Weights of a small segmentation model.
Model: 10.9M parameters, 48-pixel images, arch unet, norm groupnorm, activation relu, widths [96, 192, 288].
Training: soap at rate 0.0021, 5100 steps, batches of 128, held-out accuracy 99%.
Data: trained on simulated telescope pictures of galaxies, 6.7 epochs.
Rows from block 7, named by matrix and row number. Rows with one number belong to one channel. Each number is 500 + 25 x the weight over its row's rms, rounded and kept within 0 to 999. All counts start at 0. Numbers have three digits each. After the name is the row's rms in percent of the matrix's.
# convs0: first 3x3 conv (model.mid.2.convs.0.weight, 288x288x3x3), inputs 18-23, a 3x3 kernel for each
# convs1: second 3x3 conv (model.mid.2.convs.1.weight, 288x288x3x3, transposed), outputs 18-23, a 3x3 kernel for each
convs0.233 098:483503485535500482497494551514496499473498526508515486493521486501518470489517469493475511507492533527465484486495463551543494498477514496524446450522511579464507
convs1.233 093:429533521527508471517473511505520497452547483540461507492453521505519477511497523468514488513464507492538474494480481496513513519468492531539457463479526477533522
convs0.234 084:516475518553497484528508509500503520485518483508532499508467479463498503489528510495491532505506542504519500497544505486504496495465494517542480435494490510508482
convs1.234 078:477516509537494476523458506494484482515510506482508493489540469507459529481530490495542460534428542481501510528515481469523509488505492515462508478508433479462509
convs0.235 088:527514498471490512522508489473532478489489510513506495475502477492515488488490491506499487497509533508498461456503504508503523490500524473535475532459451568539495
convs1.235 086:507471514451538533498431510459492493456514516504513495495501534482504510469528475489477517491481501518494533501488513510522507470507483504473528485511470486439551
convs0.236 082:517564486482530510448518513454486515521505481451523476490481503564463468492533496498524440509476492456500546472523501570478527508472467558516511522467486534504522
convs1.236 081:482450507517501489477522521504484498520490496490537498511498498503499485500496524500508501491511515497477491512481501471504525542492489475469477513442531448496479
convs0.237 130:536492495492484533477535476497516497510466503514501523537488518495500547471504529495477487498487487523478441488514520552501483471529468512477539497507513481497493
convs1.237 129:525508521449512552514516516506493517506506522485533490495485490489439502467520519495500489511515496474522499490466484463529502499567509526524491499507458470525506
convs0.238 083:504508504489501488493514482490479501479516483519514469486464459561482512511444511495496503493520472454552510493529470518501441503493512516495509525541474491527523
convs1.238 081:488550504497456514468522553477533523547483477481513516515496534476530499509479525482506509488519471475500490465524446548483537496480546502519523479442456483508531
convs0.239 096:500496503492513482508500487548506482493479546485500471520495506519436494531462449472519545469509506472503468534448457495494511506517504498501508534492485509498460
convs1.239 084:495501503501528512539487512523499497503443534532524469487509468473540526528476481525480499502521496507480450469506482521569460492527494486536451527494501503498481
convs0.240 081:483490468501504495493504490511478472480515491493490498494471535480553507457488505509519502574501484443530516501527505415512526511506483519484448503506469494509511
convs1.240 081:480539524551482458479498518480509479494484545494523484501486519503529499480484507537467543485526520466466505456503485474469534499496499467444591508458406526495508
convs0.241 124:527506472481514503506493513514503454507491502482551525509499478535459501478500479455523507529533499486456538443481515544509509513513471503521504542498488455541505
convs1.241 124:466489517522504516513525477483493519490509534518500477525489497471511541512465522483506522541471493460496492486470476468536519549438546514480510509508489481484558
convs0.242 083:481483459496512478508506517504468497489500497463486507501472463440504502466510481469480480513492521493480521494488510490507505497509471492500495500534488491484540
convs1.242 080:493497517496481477481500480505484490512469520522483481479484521511462531475530505486482561511453551478517503488475499474498512513505474508501512535394512489502499
convs0.243 129:487492509488553472490490496522458494535525480488484497533498505524465528544516489469526510464509459535486502516454523515525521493496495490478488545480492497530519
convs1.243 151:505494501499487502469524501494522478508500490503499482490487536503495484477523483528469499497497477457492498463533521502489502502490470495527515493443470507542515
convs0.244 080:484517485486518495493516506514463488482507535479506484504504533500496501493507512502524530493522498508504527481485491528442473464529543480489526503528464441555475
convs1.244 075:493479522505535458532454539483478516509527500518481494500497498491521491510532483495527504480463501540502497487492549532536470495496493483517522500481480509509482
convs0.245 116:490518467503550511491491514479494469530466481484483513517453512478513481529486520486472528509530480520488486494526479521526501515481519529495483537514497541506474
convs1.245 111:463519520500489480498470483489516510505505511558501457493514506512452485507527476475500499546518460479494502444526509520490519522514461541479508488489558510512476
convs0.246 118:535476533527488504452504532482501496503487493506509500509525468483493496498538465511497533503493514491527514477529514503504492495474479476515539494520483464521497
convs1.246 096:470486518473501510506466508474523534502535520527510485508467528489508495490527518489456509483492491480514502493421516526501497491514460492487464437494522444512480
convs0.247 098:540507474488462572496525485489531498517497507488537498509526498474453503479508492494503548486537542489458524544506506470473500484559432463539472510464491470517510
convs1.247 092:497490517484541475488495467507498505503522494501491482479497482523544515494499515478496522516529467447523478505488505461487485489501476461423515487522445494490556
convs0.248 094:495521509510491546527488541461514507528498481519500514526512543505469477501495493501488547520532493509497491509514533533451496531488488509507520494503513498524456
convs1.248 093:488498508504472552498514479511511476508474514502500492479508508516532494482518478492515511529498470487551491530558478495519516471482511494463512498509505535490411
convs0.249 090:534521489503515528521466532524470510509512543481501487555446503503497484552498485493465520466508508443520511470579505493444503500479563492530515511518482463517504
convs1.249 090:489507498505484501519533515488482497492502480500502501498518483495498490465521486489491519525516459457544507473531480518529468486453532524529489530476479478525479
convs0.250 103:475520489524527513481494486530501530490513519526462505501496522513510486490483508533541453472512514473471513494533522516519498510472501487538497485515456478491544
convs1.250 102:504521508531482500492490539535505467482491505506492486507496471512492515502467539520503455507515491514459508501517495534473533467507485461519484513465537504470515
convs0.251 086:480500500490497538472533491547518529467483489495504529504472521498497496511456527504524516497510505480498507488520519469487501503471512531515487504521449492457532
convs1.251 086:487529493461517500529485536509497524492482501457491469492502497500500489512490483513510489449541496504472511466519505501516509524454486503535495504485528474510426
convs0.252 135:487481498487523513502476482508460501487494510475484505500560491539458505516482482493474504511487531502487496527488481493499493517466483489494488484532508490458500
convs1.252 128:472545483527474483522497496493524482510487507507479507529485505500520484489518515495505512519472511493506529446505482537553523478473491473492516527522499509470537
convs0.253 083:508489522493517513504508501492494518496467484499512518497481521482527540486477472492521501515471544522463480501495503469540537496499498502462497542535475538466533
convs1.253 089:524516515490514530484507496508503492516520499466518497519519489483461507522526478504488466456501544526514495528459527494458515488510510508477485504557502460523451
convs0.254 080:478469497498565499518488538495511502522507496539477516475497484473514498511541489504481502496490473482574506478443518485513473521493492518486497488495495479526503
convs1.254 076:451526484557480533510480500506537458497493513499464506485529473527513481506461508525473491484518500513517497492544485527536472485504506488528499535509448466499475
convs0.255 138:474526512514472522487529500498479481501522510525502471513519494531490525507498492505498451475529527466469481544470483506510433571447514488506523478534501484490444
convs1.255 145:529520473566434517468494519481516507490503492490514499508505500492528494501504477519499486500507491520502492454548467494513462510515520570482421497517503477533475
convs0.256 068:481478518497532487511500505518494494472516527488499455486502485504488495497513497505496481489487485492494516496495476499497517488513473505453478511456471537481518
convs1.256 063:512516484489510480466466521514522494485498481517510504499501471480512525515486483483478506524520515505512500461477520501541467500504506503563465570527477466451491
convs0.257 083:465485460527493532477492505521539481501503510481524535483518468526504464511459566502512539511473459495497542498523491452484542479458516482501492502515469519528510
convs1.257 082:476520483495522489523514510502497502468504508515489494513489514518535473470467526443476517542535480469490524489528478465468558539483474513485479501484524495497506
convs0.258 066:505489477444546477529480469509527504508506495474481506491472508471517511494475499453498472481514415513464529501542519475503424478468556508496474474482512483500443
convs1.258 064:480529478520479545476482528492508500506505455497470521441542465528501504479536498452549506515526456481522502466507509494538517499480482545547484483543536533516453
convs0.259 157:486489516474517523520521500486509506479541502524448482490532494514482498479505503474510508515491500485496497520519462465541480502494471526492476498458523498531492
convs1.259 138:459533472547514519485481482480514514488506472535464501479536484490507516500468493509506501495541482496501512495503478491563495515489470529545488501528507481525486
convs0.260 113:491483508545516483452489478477492524520519505512494502510492466482450542527517486489520468537476505502528481469529508481476484519445498493542507509523521495491479
convs1.260 108:510537503476504516474548528497505476494509504467510492540477526469508522537469523509532477480504526527436512519488507503466548492481480526512472472466541548434515
convs0.261 052:529486490471530528497499479463487508518527521519509473473469485517466519513495526467503459503465538456477508521542492473525447491520505473464458535486502514521456
convs1.261 057:495476521462551479494507499501488484509486522517507484482492501491521506497483524469487515470544483509479497506499482491476538484473481489536559503388492495508528
convs0.262 063:484510503491517482537515505561457549548482480501480483496538492466531488515501555455507527523497467520491501505499461527487518486511497496449501499511477495496537
convs1.262 062:508478474470511500515492479475519497521519502454495513498485495509553479467529487508479491499517504475512543494533518467482497500500506453496484516518476451556478
convs0.263 068:501489514525513508509519474524472531511519444474521468500475502510528479486532508506481525473504523474549425511547518478518455523463504498499477513487526461493467
convs1.263 064:515465510505483490505494514494491512529492532494484500546497509496450488501522508510507483482479499495522507490519526491494502532483470526458515455507536511509521
convs0.264 071:507493512502537508504469528510460498535508486504512475532443493510535514505501540516441509460507462527528511547468505489520450475502493495465521511511466484515531
convs1.264 069:489511532525513492547507486478510516535449474497522519506519506468480498489504474490456506539492526493501484477470480503492515466533505515578551535463485487493446
convs0.265 096:504484492486510484518523461503456515495524504506485487491488513530459520473529452551458539484477492503551426489481499514482528523499427465526468529456551496509488
convs1.265 088:517492528483545501499517484515496492502481519484529486518470520494504496488519490533475504480550505492512467514539502496515466485502516494493480469572463519483513
convs0.266 095:475497510510477504483543471473530506527471488512494567507544493447493493540484511495516470487472560507472451555510450487484481509493493494498522500459530548540459
convs1.266 090:457487533514522469484457485469522507503516492486505481479525491515461472506516505509451535468554470520492511512490520495503480512540475528538472473491532466526490
convs0.267 120:501521475501507533535476467537483510502474484513499516529501483453533549517520452533537469526477556532528438439559410536498503499518488510488440455532526533507503
convs1.267 131:503496509532533504497538478493503510470512484544529511514471489497479534518509489548475471424516539536494467496475523461536474578465521489479490463496486541451485
convs0.268 104:491515473498512484495465475485502441469527523510495542514512476514508482487499475484453537530498455456513537523470522516512479510497492497487467533489503466490531
convs1.268 104:509530506531490508526495512506481490507497509505498515488514511498502506533496473497483517521514465476511530520496495492527492425532487520507481466501473475498530
convs0.269 142:491453484466525515518487484515516481490476521493510484494536485514457515497547482493457522489557442509504487484479467488482540527489434504500517494526474491475525
convs1.269 145:519543462516519505489497525506467495508532523496492488512503515491525498493481481553472518463505523478506489536473506457539512485511469493554473481484529521537470
convs0.270 085:484520466527500489497475483527501507512521482498528487493536498560490525485492530487537474531509478483529516502479527483461495484537513483562502483500493524444512
convs1.270 095:480531521503465507522506497496510502479498507474532516496464536505498485500477512465484505503524486490467519503512505516492474494490512469531522442530453509440500
convs0.271 084:507504500505497477522482499529489479487526487521505494501496481530474533505465512460499516503487536486488526527468517490522523482467492505523502474532504472521456
convs1.271 083:471534465512500487535452494455515537509512491515478511504519460492512486486485520525515476467522473481485508469541500495495474479528486440523504509444516515529518
convs0.272 082:488526507495495477469490523489541498490490510542485461478466533505463494501481501484460513516492511502490509488462490489503570537452502520483519544446463483450507
convs1.272 088:526483529523514482481488502502519465473544478495491499505514473527507489510488489488531463478507469491509523524556470463474479528515473496559475505503478475493523
convs0.273 126:483518528531518489495475527506497518454537504524512493508498544496554475515508484503453498508516498503563472508459484500528492487523475524561471452521517492492519
convs1.273 123:475506546500496455486498513498503486510499468504490522521477516514482517504541480508482490543475494482523512511511474539474514482490501474532523511471510534485499
convs0.274 111:468523477508527519490471494525489498485458515518520482486574479530539479502483499503498534492505453510474517504477492518515529525493469498472522497495477527503507
convs1.274 112:500513470468511491524498493517489482506480531521494482496495498491515518525479524484475547514542458490482521522467508495534448484510479498519467490491530529536509
convs0.275 093:493540472476509497496484489498501522476513444488526514488497491494501528471499490517500487509473543501530493499511519459497487503503471461496453528458506502528534
convs1.275 088:482482488523499493474510542506499517500477490506526507508484483508490525525511521480485462516481525527484512513445537507518505482497489457420538559511477520509535
convs0.276 078:492485476480478509557505510480488522480511520496511470510536509493498502498502514479541520494475519568499496531510482481488498491537468513495517430543528485500521
convs1.276 078:501526472516473527502481504489503500520494485482539530471530475462518544524510495506490477504532510475506489500429530525532534464538483501467502497496506480538494
convs0.277 084:481508492488503503535508512516500506473515485481495491530499513465500500488492506475511507473494471500569519534446518526504475431539502507485548475456520519521498
convs1.277 088:544479457494469515490470511475512521522488506504503500537496471516514498506503494503467492489496524509477503501516521492501505514489464497385503510557542481557451
convs0.278 077:505498509514511526502497498490520535432506521516509495540486513487490473492461531477528539478475475448506503540492481465487541518494525490523547544494456502459506
convs1.278 071:508490547483492459518454496486497509486521495517474530479506519483485480505485519449472488484529527517467531470499461504497497535476532547576439448448487500501514
convs0.279 091:496516514493446552508547484491501469494482531501491496516477463502505543496498467471548478510451552497482494462474494531474510479503490493484536529480501478509470
convs1.279 096:563486470465547502532476503466485523519528480497491531512520473504530504515470512475516494479484521543472484518482520479492500529534492490497450476520496439485536
convs0.280 097:490543512528488487493521500497525493504489482506496521494525467538447505497456478502529547441456495510549484511519472496504480525452542495503476506543475459531501
convs1.280 085:471512493478491471537450498494466518495524495493492508507496514456526490507488489528503510495485483505492477492524480518503482477505502525455522478506511506440474
convs0.281 108:482493504514483509477507500496494465521474506487513503515504473451517495504479507518495495505515501529482501542492442463514497504518521503462548456522521516509476
convs1.281 099:516495499501493509540442527490519526493510508500479509507477537462513460508475516477488508505508488520509516472512526469451532496517473531492502474408532444612458
convs0.282 083:512517524490466498492530516465538485516514509477493469487502526488523447497473499519530490497523494480469518522527449469496536494506545539471495438550519526487489
convs1.282 091:491521485521512526471471511504506495509529480513469513497533481506494523513506482474524526478497496520467522490533499471470511511499485509562469497443560515543466
convs0.283 089:479508465526479519501492474459461488492515500512470470511508513525472525491521510491469503513485457520542497499545464493463473471507476494507477530469495552492491
convs1.283 089:514514474507524494521490497508515467509540485473511524498514473520483523492568483484533467511474523460539524540459506502486515523485502523515502458571489522461511
convs0.284 100:477509478536520502484498523545478499505493488476549469501552485498501484522407555461522491538447530532511465511519464474531498498502515514534498518493443530483546
convs1.284 101:502531524458504493559472492515481523495533498535515486489487520483484521533469500498484503493502505520520511490511502520463509488484489437552479524497480532439556
convs0.285 077:476516495529519456510490484501458526450522518524470500498508471553456486509479478514484487483419545512500547516504491462510512559489483491509483495512469505517516
convs1.285 078:483536489512479475463499480494542486445522495491490503506473500532499491491516495485536454481489503510486486516538481544528502497488517491471483513580471516465517